{"crop_scale_min": 0.8, "method": "mae", "loss": "mse", "encoder_norm_position": "res_post", "encoder_fused_qkv": true, "encoder_bias": "all", "encoder_layers": 14, "init": "xavier_uniform", "lr": 0.0014, "beta2": 0.99, "eps": 1e-08, "grad_clip": 3.0, "lr_schedule": "cosine", "final_lr_fraction": 0.05}
Rows from block 4 of the encoder of a small masked image model, named by matrix and row number. Rows with one number belong to one neuron. Each number is 128 + 24 x the weight over its row's rms, rounded and kept within 0 to 255. All counts start at 0. Numbers have three digits each. After the name is the row's rms in percent of the matrix's.
After each neuron's rows are labels from the 100 images, of 14976, where the neuron reaches its largest size: "responds to" is what is common among them. Only what is clearly more common there than usual is listed. The data: gratings and oriented noise at many angles and scales. In brackets: how many of the 100, against the usual share in percent.
# gate: MLP gate (encoder.blocks.4.mlp.gate.weight, 576x192), inputs 0-95
# fc1: MLP up (encoder.blocks.4.mlp.fc1.weight, 576x192), inputs 0-95
# fc2: MLP down (encoder.blocks.4.mlp.fc2.weight, 192x576, transposed), outputs 0-95

gate.136 108:171124088122127128134114156132127098109119124102150127110112159119181119114146143158153140153140128157125144157109116130139075139108170101133136117117167131165109145129119123105035137126109127103111109112143105110087156128143143107115106125141117115177103115101110126108136134119138124126
fc1.136 103:139116120112104110104129161170139141116122162169130120112128135158194134124103131143172125166141132169120119150154122158162075157092148120124109129152156107159073134136122087094042104153133113103152144147112081113105153105161113121131111140164144157163133147098142188132136129114143162148
fc2.136 099:179102083120106155139163116128169136108166145098165126158118135125164127133129152158113150082118092113133131112100126113144113106078091116153122088147139158110123108123099132179143125118144100157137121123105109123109139111123145133141097145165106170151195173118114113113108155126129143122
responds to: sawtooth grating (87 vs 16.5); very coarse (81 vs 20.4)

gate.197 153:198124056148107123128143132136120107121110144123122127169165128154168138127174136166116113113103109062116161126156166151130121090093118162126122151157129145071127105090134124155093092123130117160151166142106101118133129137119157130133159146137142117150149134135124153085149149120106123156
fc1.197 187:184135084134125112146156110130112078125125136135121125166151113164147117161152112139122118116105120085121135123153140186130131114116138170119097163174103123081121129091147108143103103145148098159162159148093085149114104124122165109150150144169158115156164113148111172083153143117127147167
fc2.197 156:132101087089124112117154114104139160120174115103152114125096122097160138151119126132125158108128128116089134139123144091122158129129097137158139153131085122128134106152151149139168073108156140149114143098138096140155115141086168125134149102135104113154150179146110114133098061141137121148
responds to: dashes (51 vs 16.9); stripes at 30 degrees (36 vs 8.1); square grating (36 vs 16.6)

gate.511 106:173143087144116164138135133104153138130120122101162124112164131115135137128189136137137150118154130135150132145091153122111104101104177080113174127153181140100160140148075077128101178114127166126122098121141180109149130151148102165095109136139128139082144108100132106131140130149120111075
fc1.511 107:109109079133115176093136164101142128132163158087178138131146173114136144089167110136110145114123100149154140163122123139134106141117143115158140134128182167083174134160124131125112177100105155114134146112132144145132142137165117130164126138125107169085125122114123123155140192137155148096
fc2.511 089:139126118128131143149140066124131162171147158131158147094085127136159115140163110115097123121103106106114100156135110099135118135134121124150107099127102125112122138107138138145135130111154121168129150130157123156146096132110142140173108136158133108106126139131106114149120136134172108142
responds to: low contrast (68 vs 29.6); scale: very coarse (42 vs 20.4); sawtooth grating (39 vs 16.5); windowed patch (38 vs 16.4)

gate.266 080:188103156150153120104130115170136166149098101113108112121131140157159149105141122145125137134118165118142129138121136121158083128111160126170112123135170147123095111116087111135090125091115137078097100133141134083073137116187094149147133104136113118149104146104102150147138113154092097152
fc1.266 067:140106101103145125131127109124156133089098129159113146125136129098151138171112107159146151103144099120145134144102192163120170151132110128153161110122107127147144158164142136121146120096109118149162152085144109148132133150096180134146175119145144091177163073091116097127150157140134143151
fc2.266 072:110120131144134128120167125154104107125156123097097164132138110119148150099148155105143113134167115137124152165104133107149158109136128135102105122152156117103117103144110122126115168118123149132137170117101116156133131103146073161134114117117166109059107112117115105104148175137109068141
responds to: coloured (100 vs 49.8)

gate.308 138:161116116103139132133095150137084062160120150094139138210145143148178143112112147112138122096141105099139173147108163129132134147092104121139117132159132142090119145146137147137136131104126136140135159082064118113086144166127130109128110138104128141115159105119143116070095143166123161133
fc1.308 148:173098132116117127159099174122113062155141169109134124205158133195180141137153175120130107094149118123110191131115172140128120168132088127140092142145120162074141137144155155148137134123131109153142142099096102116094110149126149093138113113130139144104159126131100125082106115177128119140
fc2.308 163:146126101124145141131165076169129155092126112131129116095149095110123111119120153116113144123133147092133104123150146146127163140151101106130140153106111113170138112111166137144169116121144110140105108125162116146171105141121137178147135094140086119123161104118135120174131068132121110118
responds to: square grating (67 vs 16.6); stripes at 15 degrees (37 vs 8.1); stripes at 30 degrees (34 vs 8.1)

gate.110 128:158110132101104130126087121141120107142112124148139118133125160128165103103151109134127161112115123173167106132061104156125123101121130137113121076161127175126132119140112116135078149149119123111127100148149163143141116098158124148132076131124118137133125109090129145099134127099114104057
fc1.110 151:110134134137106138090155150156100151116109105149124094112129101101098165111091085146113090161123163092133163136181114156135125133106134104132125164101139098115143102090130158112122107122114134100124156135095132098099172105164115139103151116108139163088117133131166128139144156122113108115
fc2.110 107:153134102143109151080118133141134138118180147116164118119136155148124121124123102166111138119110153122143114151107148101152128102120125167152146104148110131108135129110125143137161135145109113136150138099148172178171094136102136126119139148128100148143133150100143139139123133105182162094
responds to: sawtooth grating (73 vs 16.5); very coarse (65 vs 20.4); stripes at 90 degrees (33 vs 8.4)

gate.109 086:168123110152111114103097145161141106131112108090132131099156195104146137108149143156113146108127116114172161148137141132167118106112131095142162119127168168117178119101121102111067142147096122123138128101140126129130156138163087127133100097166110129120116147132142159104133167105140132108
fc1.109 085:184148119126068122143109159143128125115136133124155133143146135152173141130164091184141170158111164134187159128105129143131122108115162141106127113130184131168149147121116122104090162111117153136117152099125131078171121105117149161117114105172089141098148115130127138115113158157148118118
fc2.109 082:165141095141165114154160098114171132150127143111156142114110146151150117136115154136093153138094167141091088103108143130117115165127055117158083148195123103127128097107136077145150083146164089167128146115130121102138107131134135113157149120146142165179165161133102092170100102133145117163
responds to: coloured (98 vs 49.8); filtered noise (49 vs 17); very coarse (49 vs 20.4)

gate.243 088:153116130137094105135102134132129102107086112127136099114100214106106123079112113160127118115126159148132138126097130149151092124109132115167120162151158159138107147143086159097121073111101150128095147125113108111065153107185085150145096071097163154153137129117134124090102152165125132119
fc1.243 082:135120111104116146103132152165145149176152165139116126137076184110094149153092150122123150125164094111137151131153124121112114123152094139208085153114104135110103126133119117136159075144147134151132116099105111104086102116147137091171091118148129112149145152143112138111142089109146098172
fc2.243 071:106145116146132127181123120151186141121138091153118117131173127106148119146092149156127102151133151132110126152118142104125118090160095120159141136106172141147140125139096111168121123116153147112117136142126141065097159145150101103134119095135132087111082140188122090105134138105114107143
responds to: coloured (100 vs 49.8); low contrast (75 vs 29.6); windowed patch (37 vs 16.4)

gate.358 091:098124143123127131141054158110130099139116117122152079138093188123103094119125144150142145153150150181134131148126124094132081125145134130162156114156130164134121135146098111123128125123102159128109106132120162096164134120151146165124057091116138139121112134139123099140108145119124132080
fc1.358 078:123144141127087113136173137167110139157113122111114099135141109151137143111099114142151114111160102096123121143157139165156115117089099096164101138130150128123115147146124138140087071137143129136081113133114128163090095126167096118153141125158121166150117159090155124174130126112122124171
fc2.358 080:119129087113125116110100134179142120106092135145166103152117167154139149131121120147096168151119121143140155162107112133131099154131164131103151149077162101129103114124094140094096168082102171128108123121114093108116171130161139130109111171127150137142125153108140162115120167112132126121
responds to: very coarse (81 vs 20.4); sawtooth grating (78 vs 16.5)

gate.530 193:078167150100161135128151106110135141096161158158122156137114114135092120163121097110150125111112129110116102093144101130114158126157158163150100103124099107126128103098154129144149137158146092143170146177156138169180102120107137124149142163141096120141137144161123149161141108092160125124
fc1.530 202:178091082133106148144097140158127105163095112094163101119120158118161139120135172140086114124132136135138150151119158139139101136094096099108131135149153155115147147156109119118099092093105146117097133074102127100079144136159124129116100103143146132111138102101112115096093156155101130128
fc2.530 227:122153169125150127142095185124131107152122108128136118145131166109098121131105145104156110120139122153120117120152117102129092131159132118142118107108140133121090126125106106142069151122119136122122169121155144121121135128129140150123093169118146136116105147122133159149122188135136098102
responds to: dashes (54 vs 16.9); stripes at 0 degrees (25 vs 8.5)

gate.357 137:127115131144136190138091144140166109101139125128126144175127157113112109145127123165100155112127144130138166111088132093109138111152091150144156107124139173180186142142135154138163144111112150106161154153101151127142099143155150170149111103112084126138092141160133084119138149118144139135
fc1.357 139:125095137155125144158081164125174099103136129114103143167122123092113118150111139157094146117128131109128168126097118113124141097125091159143141133122123147166166115143115187131184164158117139130139169158089123088135116156145123149133140111135096111136091127184159085123134143149108128137
fc2.357 139:122168145116158126126147096107114149093156113128129091072139119146099103159159138096137151120120139119140057101150158112122190141128130133132109112115080126131145128133148085158168148153139103149120130134161121140156104122061165169161143116128163118128117123147143124154148063128136125129
responds to: coloured (97 vs 49.8)

gate.437 118:138161117131149091155111133104079106120134159146088129144101107146110118165146125109160145129123119100116102106154133140103153099118158173141108133171094101110090100110144099148126108139144081148174112172135077130172099110112147121132130181184129094149148131158102168113141109130131140119
fc1.437 134:146168105091137098146140130111091109137127151136124130140102095153117101163131141109149175125124116114111097103170137138084148116117188163128085164164121099088091132109141118159135132151147094177152105167122085151155072114107144143114114179147119118139139097133114162123140146127128172126
fc2.437 191:136087076133105109131155057136122150097114153129136161116135085159143132139145132154094149126114129107122126133130129153118151129096094138095146137147101143140146142142153154134163105123139127132135096132100113123123121112119117082151164106145129141145168142122136119128124061119127154143
responds to: medium (72 vs 20); square grating (42 vs 16.6); stripes at 120 degrees (37 vs 8)

gate.313 069:115088110154113152105125162112145135171115103083126131175137142156164130104155121136095123126144150161129099164125106109125101168137163091144143107125159121140129134123096150136099180117132121103140079113135163138137103116131139131084101106134098159076056093109120145102140165144133138081
fc1.313 075:090094104094121135124131152118124129160101097108120146112117087168169143086160137136115107155104109138159128159118140134100106141132103113118124112134182140099151135168107144114158125123135084090142072115146159139147126093127149125130102127111104107113103141136144101125144157136172113087
fc2.313 066:111107144100147142109145111150184165118131168127114131130114116117123113093157089143146092124098137104153072091123121143153123112159101131144146114109111130152138113129142102113125105166103161110146112100157102160180155093104125154142139175150161091155164124108129172115117101119093173126
responds to: very coarse (68 vs 20.4); sawtooth grating (64 vs 16.5); stripes at 15 degrees (27 vs 8.1)

gate.306 213:123183139107157094148139114098100120111142147139106146148118103164117118157109118101157107122105106107101084111156141148090158127137157169128085148157097101123098132092157099146136113157154092158168147162148085161159098119089161120137146178166135102159149127143123148139140107111153153147
fc1.306 239:119084132138099156114117133155175145152101107116136121111128160092140139098151131147102137135152138149146163147109130106161097142119093083138175112100175157116156134172088137096124144101103151081104118108103177094100156135165106148119123074076125146095108127114138104115113149137102112119
fc2.306 225:111151180124148138139103195128126111159137099129120105135115166106101134118124141101149112130125126155135106136127145112134099125179150126161106113113130118131107119108109117123091165132104136122125169130144136132127131124134122158112092171095143128098082132135114139133127192131129095130
responds to: dashes (61 vs 16.9); stripes at 120 degrees (40 vs 8); stripes at 135 degrees (34 vs 8.6)

gate.157 082:114105132134099139134089115148101114150114151109127116102125169128162127120097124099139123108147112173124112179118110127124114126107161131131129153121168139147113116141111119118062113128092119133130146148126154104083156127174143129094075082093165124119093152121149128114128125138135092114
fc1.157 071:130134098126142128106119117088139098108153083127124146130123114133147082161137139144123137100153118144108149105129117092095167116133116148127134144140154155096097099091131138144103100153132104137173124104129106147193139139087135140140152105132167122137152091115175139139115130118147107160
fc2.157 068:142137143115153126109115152137145086068131129157121133131133149121100099130155169134142118135129134131103143167133142097107094163132109123123151166110101123154098126121106139113144138102137139125118152096163142136111157173152128126103094078100118144096135133152107131123097164155115100137
responds to: medium (59 vs 20); stripes at 60 degrees (39 vs 8.3); stripes at 75 degrees (31 vs 8.4)

gate.573 078:143091081102099141113107116152113122136121109106153106115107183133190110123169145173144118114136097118167130141096141105139076162101134109162123147153130126119135165136128119119090164094114120118112124097136117120116117165121143160123096128134147150097116145131120147139128147101100119087
fc1.573 079:142104089141100127128099133180122106117112097122092146116146156101131110134133116177108174113167111097138126107089195168131106140103144139135139113121120133136148146141093105119096099098151132132130123119120112079154163118128081118132118107147109122108115117148113099080123183107141146117
fc2.573 082:133176139111121114139134093168135095162120136131130154082103134113168091117110112118112099147125138145139105145152129163142138171157102132170105138161096115125101145106189120152146099128144152155155122099144108146143144114088133135158169170153136132148120144146091148124101071108136158179
responds to: sawtooth grating (94 vs 16.5); very coarse (76 vs 20.4); stripes at 60 degrees (26 vs 8.3)

gate.489 079:104141184122133139132087139126093090115127090154103092140066149134098131117108114128121104106112126150123156164118076132123129121151131113172112134100136138140095120132136103105091118118085168129151105115141134116088131099170154112103094091068162133110087138092150141143127115099134086113
fc1.489 073:130142072143097140112169104148141091158122117115118114094110085169175092120122156106076154104110146140119102107140164141118154136098115126087115100128140135115120145175119136093174145152129132097129129138125120101169172117111084136154161123118132098079146141117166158115148157150151180117
fc2.489 067:134154168160148155109109101115090119085119096185130126118123125129090090114143129128116138138114112114107116111141136114130149095130115115109099095151099160151101085099137130113106152120111142148136121179121132112146137097121151114114135139149157102091100118140149182152156097136153096119
responds to: square grating (45 vs 16.6); medium (42 vs 20); stripes at 30 degrees (38 vs 8.1)

gate.407 082:148088133102097125086123110127133087165124096107113112113152156162138157117155091145166171110151153165174124141112140124149083106087153086166119099135147156137155136148093116116110139107122114116107132132104134085090145143125123144115064123093119141119104095101134110126108161120100157079
fc1.407 074:105112078085130177138139129155126099109128150109140102106173156124111105112108121136095135076081161150124102148096124132180099157086135101131169108163131132121170138150099173088152156121152113131115126125112163111141119118137161165159118125141107154115137147102123123128124125105136114079
fc2.407 067:112124132103179147136145097122104128132146088148156093140172103134078119146111124096140099143156108103135125153101137139095121091095143131109119165114093117161132176155135159130160128151093093139121112132133094162112087142097171111098132102083149146090126143129099166128113146104121122156
responds to: very coarse (91 vs 20.4); sawtooth grating (74 vs 16.5)

gate.346 169:152088115113147105164123182107092094135142162080161118171118144154181138145128172110114096097140104094117139120112179125095142122123135141131110143165105108116105180154135108171103093105136110166125147084109113127108135167110168087138093139140154105130138096113098126079082126171137163163
fc1.346 194:147103108106134100144107166126109100141149168074176120184121131147178132145119174120124096099132101077093130116116175129091126141136121136148131126160106112128117181154137113161109108101132099153108133082113113145107137169112172087131093144131138108133137097132091149098099108168127180171
fc2.346 194:122125106112141112134152067166161140123141140122136126100163101141121121125168138150108130133103117101151117103146142178134127142099102127143126116128125144136144114111156117158169132119163100152131112121122080134162108141108145163148133133195113124151201155119131135140136088114133131108
responds to: medium (56 vs 20); square grating (46 vs 16.6); stripes at 30 degrees (33 vs 8.1)

gate.465 084:154093133106087162118082170163122126131130082110143070139101173111148140117151094123113165122124154122164120145098104136109095088102117108155117130130194138141145129133117134109095106126123113085124126128120106133083145154143126116117100127129157149121114127120126123150123115100148133146
fc1.465 086:134126083127074152118102132183164148142120088130141137178085170113159167124115091145109138117123147136165124137165130135096122158126139158159135164106129135156167135144111134109108081107094125131136106103134097113093163133169102110115117112163162163160107128135117134122133119101136150131
fc2.465 067:151103110107174131154152155165157168125144116108115124141125133121113126161128154088104105136137115113117165096081144099140122139138089142152114129101150147134150112132127167144138150155120125127144117110086091147160134099140125133159167087156103107102140092139067090144144136148142116123
responds to: very coarse (72 vs 20.4); sawtooth grating (51 vs 16.5)

gate.482 109:100186145133168126145139136104124152127114134117135163117141117120119111127153091098146127144108120141141088119147106133126138122128189133102148055116121114090111124090145100127137160127130093144136085142138175139164100131139122131112132127109153100079115131136147141139148132100150173091
fc1.482 128:082165143133158101133170137106126143118122145121158146083146117116086106139139121109145113159127117126153072102125103143107135129158182123120146077126129109107120134111133118138123157148127115137143078155149188121188102141133115165121152124101136121112122150124116135132144141098120160080
fc2.482 179:151101089133114145133133060140124125121121121133117136125126119130143134135144135162109143107130121114129154148120115136090161119093106129100139135129118142125150131125118151119175078123141139139139086133101103126129130132121120116139171082150108133149164098126117103118133069128135139159
responds to: square grating (53 vs 16.6); stripes at 30 degrees (37 vs 8.1)

gate.457 142:110152155122150116137129122122117115101153134178084134127117087133099103141129109090152135134121112112120096103168108136090163110144167145133109123119108101156100127102139120140148159166138110153160148169153099137171086092105132147139133156147118105153101114155120138187168091104140120149
fc1.457 159:167094103111100154120123111126135130163095129110149109141122146149177147096143151149090139118155136122141173146121148132160097129098113092095137140151167134096143150152110118124110100108123151117121115087094168094087171159165097129125099097091142141106128151096130126077098145146112138105
fc2.457 209:121150150126139129129095208143133095150136091121123122136117162112105130119117137107151112125130138159123118144142131102129084131154144119170123109108139122116100131113098114132090146127109134116127157129152130135133137145148117161115080169117125135107099136128123148147114192131123092114
responds to: coloured (100 vs 49.8); dashes (62 vs 16.9)

gate.414 147:131143142120150136109158113095138150100144154124131142113152113129116120121122098095157090112112099128110121094143133151160138118140159150124113113158101107120119133139161126144145120124139100134163122122155188159171097149108156110137157135092123140112149135112138146144113143084162133119
fc1.414 165:126107116146126130148091120160134105133132096138110109124109138132138142124131142148094138131158133144143131164113118139090111133106114124135139119118140162147140136105103144129109127123106166134114118133090078123103144112141126158122099126164131138146091139139138110091120116174118117136
fc2.414 208:128146181137146118125109194101111115149115136131126141145138150141106126144112128099160089131137114128137106129125138118140107105143169120138120112122134129114095133149123111119059167118103137129124149128151169132113128123128137127093085162110155133091094141135116155119124181126132109120
responds to: coloured (100 vs 49.8)

gate.7 132:110160139136144126161096121129080099115117132128131126147095101129140108171108117112147148140139143140147090127164093120072136167137137158111110091137127114117120104123151084135151130152150091161161100189167125134164082114109175167111104140129152103160077140135142101161141129134138126106
fc1.7 140:168092125151121148084171105115156141148118129130124126112160133132116134103127138137114099151137153117139150131132153121182113133112093118179125157089125149127112118154134154113107128095130171086116152080114135089093162128166096074140126112128114141116166115095147134098097117103094148152
fc2.7 188:125158181126121147127097196114128116138123094125124101108102171083083134116121120097138122143137128157121128134132129095119089139180143126161108127104129110122103123106094122123095141123115130132125170135141133116153133142145116172123092140101133111090092133137134151156135185126131123110
responds to: stripes at 120 degrees (64 vs 8); medium (43 vs 20); stripes at 105 degrees (28 vs 8.1)

gate.529 125:186102104125114103141119122183141104131108135134125134130112179137170127119143116164110164122120139120148115149139115145140081124088144106132132126155133141142125140141111126138055112111125145115120144113108129107060142107163137118140106108130131136178157128113096159112129107146134124146
fc1.529 114:160102093122125115139120135159166100129132132124123136139125157110172157127147132158101159094135136180116129122130134120124116161101115120145116136136120145171095162148120122125093134129146124141144142112110074130069157161134126106142151135160148118188131155132118147148109110127126107185
fc2.529 104:135112107105086094097143147103155117146167177112147139180123115107142145132123149133149123122140156111105159148130133114124108115112107099126126140180131144151118113123125154117130118100125118141116136090087133117114136121130112102137125139180115145157157147123099088109103110131152143129
responds to: sawtooth grating (84 vs 16.5); very coarse (71 vs 20.4); stripes at 60 degrees (32 vs 8.3)

gate.571 126:174095121114132134125123165127099109186136144111132140186160135170169129133149156141121114114130109104150191118136176132114104131120117106111128153157144178070141159125116125141096135138147121128114156087088123143105147143135146093121138140130153134092146140126122119059115119168159134147
fc1.571 127:150110085114114135124142150128118077154129131093132121187168112167185134139157155111119106102111104124103173103147177161113106141117106145122112164157102134079133173125130126157093106130159130136135169077075114148123127130099156114151107153142153150137163142140132137074105144126141110151
fc2.571 174:122139099116148139141148084151151145088134108131122130090122101107084124132123138147116180138114141118125139123145154137099153115158112126129143150115114104182151116088140134136202107119140113146124107123143101142174130123120141166124147097147074127112145117137136115148128064137114112136
responds to: square grating (61 vs 16.6); medium (55 vs 20); stripes at 15 degrees (31 vs 8.1)

gate.32 155:163114121131112106094162095134069111163098135121088114128149127163154175134105131105143124155146122106137195142167124149167135130092134135066134142146124119102135115133122098122117084106132121124127119087108129124090135121131139099118149123089174130097127127103159166068116138127121115143
fc1.32 168:100105155129135174138093148119175137104156112125189134108129149085100104131144117152110138097132138137141089129085139106108146110133123107184143083139130148146161166133114168143148168143129145120104109126146147118163127143128115138150114128122057168112142104127092109185111134129124130109
fc2.32 150:115143130139146075118145148118103113119094137175093142144148098161123134152129117091150155157145135136141101098138126148123118116116154127125096146162123133091103123121145093094095179142092128126143141158107140107084141102127125126098154169148206106117120141138153127130156155105110141152
responds to: noisy (60 vs 29.8); dashes (52 vs 16.9); square grating (43 vs 16.6)

gate.277 159:183101099120129140126140136118121126136117130144123108162170155151156107152162136140134129115092118070125158143125195163145128083107121131178137153154115122061123114109122138143082091140146115142125162126112133131121113134123165109142138140138146129140171066127127135070136149136133119141
fc1.277 187:160114073132117114135161145128086126114129163116104119169181127149163137133152144124106088108121107048093158130154164170141135089100107143119093193136104119062101126103140137129106087134143116132129181116091130120090141132123125102139159135127172115133178096135121143089131133129126117158
fc2.277 171:108125102127114164151156095160162156124131109122138134094123093079111121158134129151090170114123126122101138162121148103112160148143105147136107163102105089131152108118162136149203076139166144157121141121150135147174124126072159147130147084136084129152125162147123096152111047138129120121
responds to: square grating (45 vs 16.6); stripes at 30 degrees (44 vs 8.1); stripes at 15 degrees (41 vs 8.1)

gate.181 102:198121090141089149124097117157133119099121118139154101098123158114189131098141118158075124106134123124144141116110157117124095118106097117161131140189136156157146136120108122137089127101122093127130112100137091113123130144156136130156111132147118151089126158113111142137112204138117136140
fc1.181 097:045128175142148115112088115126101120115145133131144120161129127129075140111118141080173142154112134152154145121154087163103142119169158122134129102093116115127097145146163160105124169147133127123116135114125175128131142115133108118141127099114114107159121148157154099126138082124144108113
fc2.181 097:139109173148113156152107135093116084115085085177135148122122142108123154133110109128162138125126158176125117149112076097134161125116152148082150131095153145120127140112103172115118137133105171099158119165126158128110135115148093128096125109075134118115077104148145116161134154117148151165
responds to: sawtooth grating (93 vs 16.5); very coarse (80 vs 20.4)

gate.375 080:100134157135146141117095122109107089168136128118113082106097167143149119086115104081161154164130161110129119120161104104141119157108100090126097132106179156119135108112116149094096123131062136132108123103112120132082146148130126140081096083070157119127084107094121103116154148103095106116
fc1.375 068:154094094127112139095165107123115138174116138169143132110151117175083157089126117092126120139105130142130150113149105104159085113128097146112101142108154154158181148121107113129155161104145164085154083161116119081108120120130136131101152154132128094100151148107126103147111132147140085126
fc2.375 062:153145145103131143167113157148109101118093165124129154143139085142132109143126122124085149099152150133164111096152095151103118150125115122160147145129110082125124094137179121118142179147127153170170130134121149124173146148105107092118166163153131117117163094127166147112150065149139186127
responds to: stripes at 105 degrees (34 vs 8.1)

gate.263 176:132115113099156115171111148126100068131136140112159143162097125137171116146109186109135112095141110123090122122112159126070132137147142143131103155163106110111115169144146078181129123125141095162120139111105097153114115135097173126140104142134154091119113118149087123096096127174131163169
fc1.263 193:148113135115132109174121134125091064134141136091152123161088106149161126154131189121141099100155095105093126129103166100066119163133127134116118158165121116109096160136127101183131109102141101173138124116120095133116107149091176126161100141142148095108127113151099120094103105174129165172
fc2.263 192:145111070118140105142155073141141140134136147116135137124152084152125109144157131134119150113124115097151126109144141172121134146078103118131115110149099140126126136108146112156154123125159091150138112117129089138152108132101177147151134115183120119145201150125126135134118073110143144098
responds to: stripes at 60 degrees (55 vs 8.3); square grating (47 vs 16.6); stripes at 45 degrees (40 vs 8.7)

gate.104 131:058143133100147118140119104141089103106141136155117150119126086132106107157100123132168160102110144136123091132157109119067153104153186174093139124139123118135095093099141093141129132153140099143158112174158106153137079106098168153127115130156143113149092124160131142170159101138135102130
fc1.104 150:058139129102160126157137131144104098102145106148134157138122108116110109161102136132161117120141118133117093129124105110054143116153158179099140113115106092147124090089150107130153130173131105168163101184172120129165099092101160175128130136145143102141116131158127135161174120115159117113
fc2.104 191:139105095123114117118160065111121145115122149131135152129134081163169134132151115145110143127122118095121137112107132148112176141088120139088129135135104132119142129153154138118176109130148123128126093129097107142132120127101128095146168089149134126141149119141133099113131048119129156136
responds to: dashes (55 vs 16.9); stripes at 120 degrees (41 vs 8); stripes at 135 degrees (32 vs 8.6)

gate.262 152:092149185114165119123136134108106158117148154148141158133148083137110123132119107087150125113119124108096107116144101121141165144146150132125111139131121082144125123136166125122142139129149093147140139127156161156171117140095140129136147154113123119111121149115126159156128113092144137129
fc1.262 170:181089074151109156134090117166150094158103094124122114138113145144161154126153129170104149124154140136164152140126145127129091129121087120149134139144158154117128130124102139134110096123107149123118121121093102104089134113142104154129103118128138137120129117127143109102129129161099105126
fc2.262 207:115146192138144112133111198098120101138136141129134123153129150127105130144099125107166107133139132150119106107145119116141103132174160123139120105125137114130103129126127111144080161135111136120113169131155147129141136138125135144114096171099143122117079154117122155140126186119134106112
responds to: square grating (50 vs 16.6)

gate.570 068:093103135140115153119079148158117114160115097094094125102130161144111129107112136138149169153159115165108121158105098144118098112106141116104142104134149181138122123160078119122103109103074152097120081152150169146102163112155125142096088098099129156140072142097172128143136159105097117097
fc1.570 067:164138154137144109091124104118131162090103129134116172150111139126092104140104151112129166170155136128138141145116094118130123159125112118135077158099105115136153103119161123120098124119143093134123093126123124121126102114125088138174099101127079131137139114128110156165152158087121131121
fc2.570 063:161163162136096153120174097084129177111125146088131128128110073101148153141156172150148124091129151123105116116122128129122139161138109142160158155150106158125120118146134109160188097149113168117127138132121155132127138111125102120124180151098134168088115095160126114149134162117132114090
responds to: medium (44 vs 20); stripes at 105 degrees (34 vs 8.1)

gate.117 075:101139139155136100116121114147120114169136111136159102110136141147105123078138101113149095126136155138152112145105141133145092170094110135174117126123148155127161106111134126120102142130087101077135087107140098095125138131169147181136079133119151142132086119095125139167135186153118150109
fc1.117 070:148120115119123156097145126148164105167095123121147083086155150140113144139087085115166113156118161104110138178098108152105132122097128111175157159151166118147113155116142135131152161119142126086128142112161116142149123143168103158107155089146153135130120150153131165111128108124140111078
fc2.117 066:167089159123114148108115139139142107135127120106127163104117122120088106100141092155128155143092141128141094104117131139110166138118152143109115140195115108137116121115084144137094102115140092123140109147148180153116098094077128100141119136122080120121159104117121113141119098097174148107
responds to: coloured (95 vs 49.8); very coarse (51 vs 20.4)

gate.83 145:165095113138118145132107094141158085151130145103136119115120142158151109126181123130131161133102119180150113158068142146135084151099143134112114074137148152157136142163115111136077149142117107121120104147128143122122129132147146126125112148139082126157130135100134129139134129113118149093
fc1.83 184:144114113147093116090154160166098161091098109136099091137122121097134169099108113142121104150152158097141143144166148123136074124092116107112160158124157131101140124121088141109109093097105164101103145127114148092096148103156103144099165113111168142124131127112136127134133159135095118166
fc2.83 126:145094092103102133110124112115128147131154135112140105133152144146130107144116104153080139129129134122117137144101125104118128102097088182150144120189107139120133124146089131111111084123139116134158129132133174109123115111108145099117133159146098149160145141103116119155121123118153147106
responds to: sawtooth grating (74 vs 16.5); very coarse (67 vs 20.4); stripes at 90 degrees (30 vs 8.4)

gate.527 137:168132111128151115104109200139053073172135145116120116173140160179194141118139134127131091123132106125117167138160162156106117202107114157111124136143118133108099141114123101118101098136118105133147119121085087128071141130122161119104098109111193126128098144119128157063134152144124126151
fc1.527 151:150133102113141098134149167131076100163130158072117159187119136183201155139123160114119115127132116106116164121136128135130119186092091131105114134154118130102129158133136125132100088084134134136115133087087096131071151145143151096116107126107196112118107138134106127093091138162134115152
fc2.527 136:112154148139171107162139084146115107127130114111146124116111107106116129161094151109137140133144125110120099155123157121079150165146131112091125131100088095160118156091173116136173115140144137161115085130156097134150118154107160175143120081123114096143132100139116106157124060154156098131
responds to: stripes at 45 degrees (56 vs 8.7); square grating (56 vs 16.6); medium (46 vs 20)

gate.369 083:141098150130141102131123142138118078131119095106151115136124142136138097134164134149164139111141123115136103152093107097098077167089150108096145096130178154100168130112110109094110148141088098097136099108151135135094146117168129142095060127111152151103121130094114104152143136144104131088
fc1.369 080:132137120078091110093182149154154134202108125105131116157124094142122125117104134160156143120082143090190159124153094154151126103140128154129133099169132156115170150137103121123083141109138110074124125139093179108105143091126088129128139114157134175131121155133131144096136158122135146115
fc2.369 072:115144115141138147153157124163106115138083140107114113101145161155139115129151162125110092154141125076126109112095138162157169158145147132131125128139089121106143150126132132113105087140191110146144142102101098116129102142103121100163171156122145128109129114163107110104150122113110133136
responds to: sawtooth grating (87 vs 16.5); very coarse (82 vs 20.4)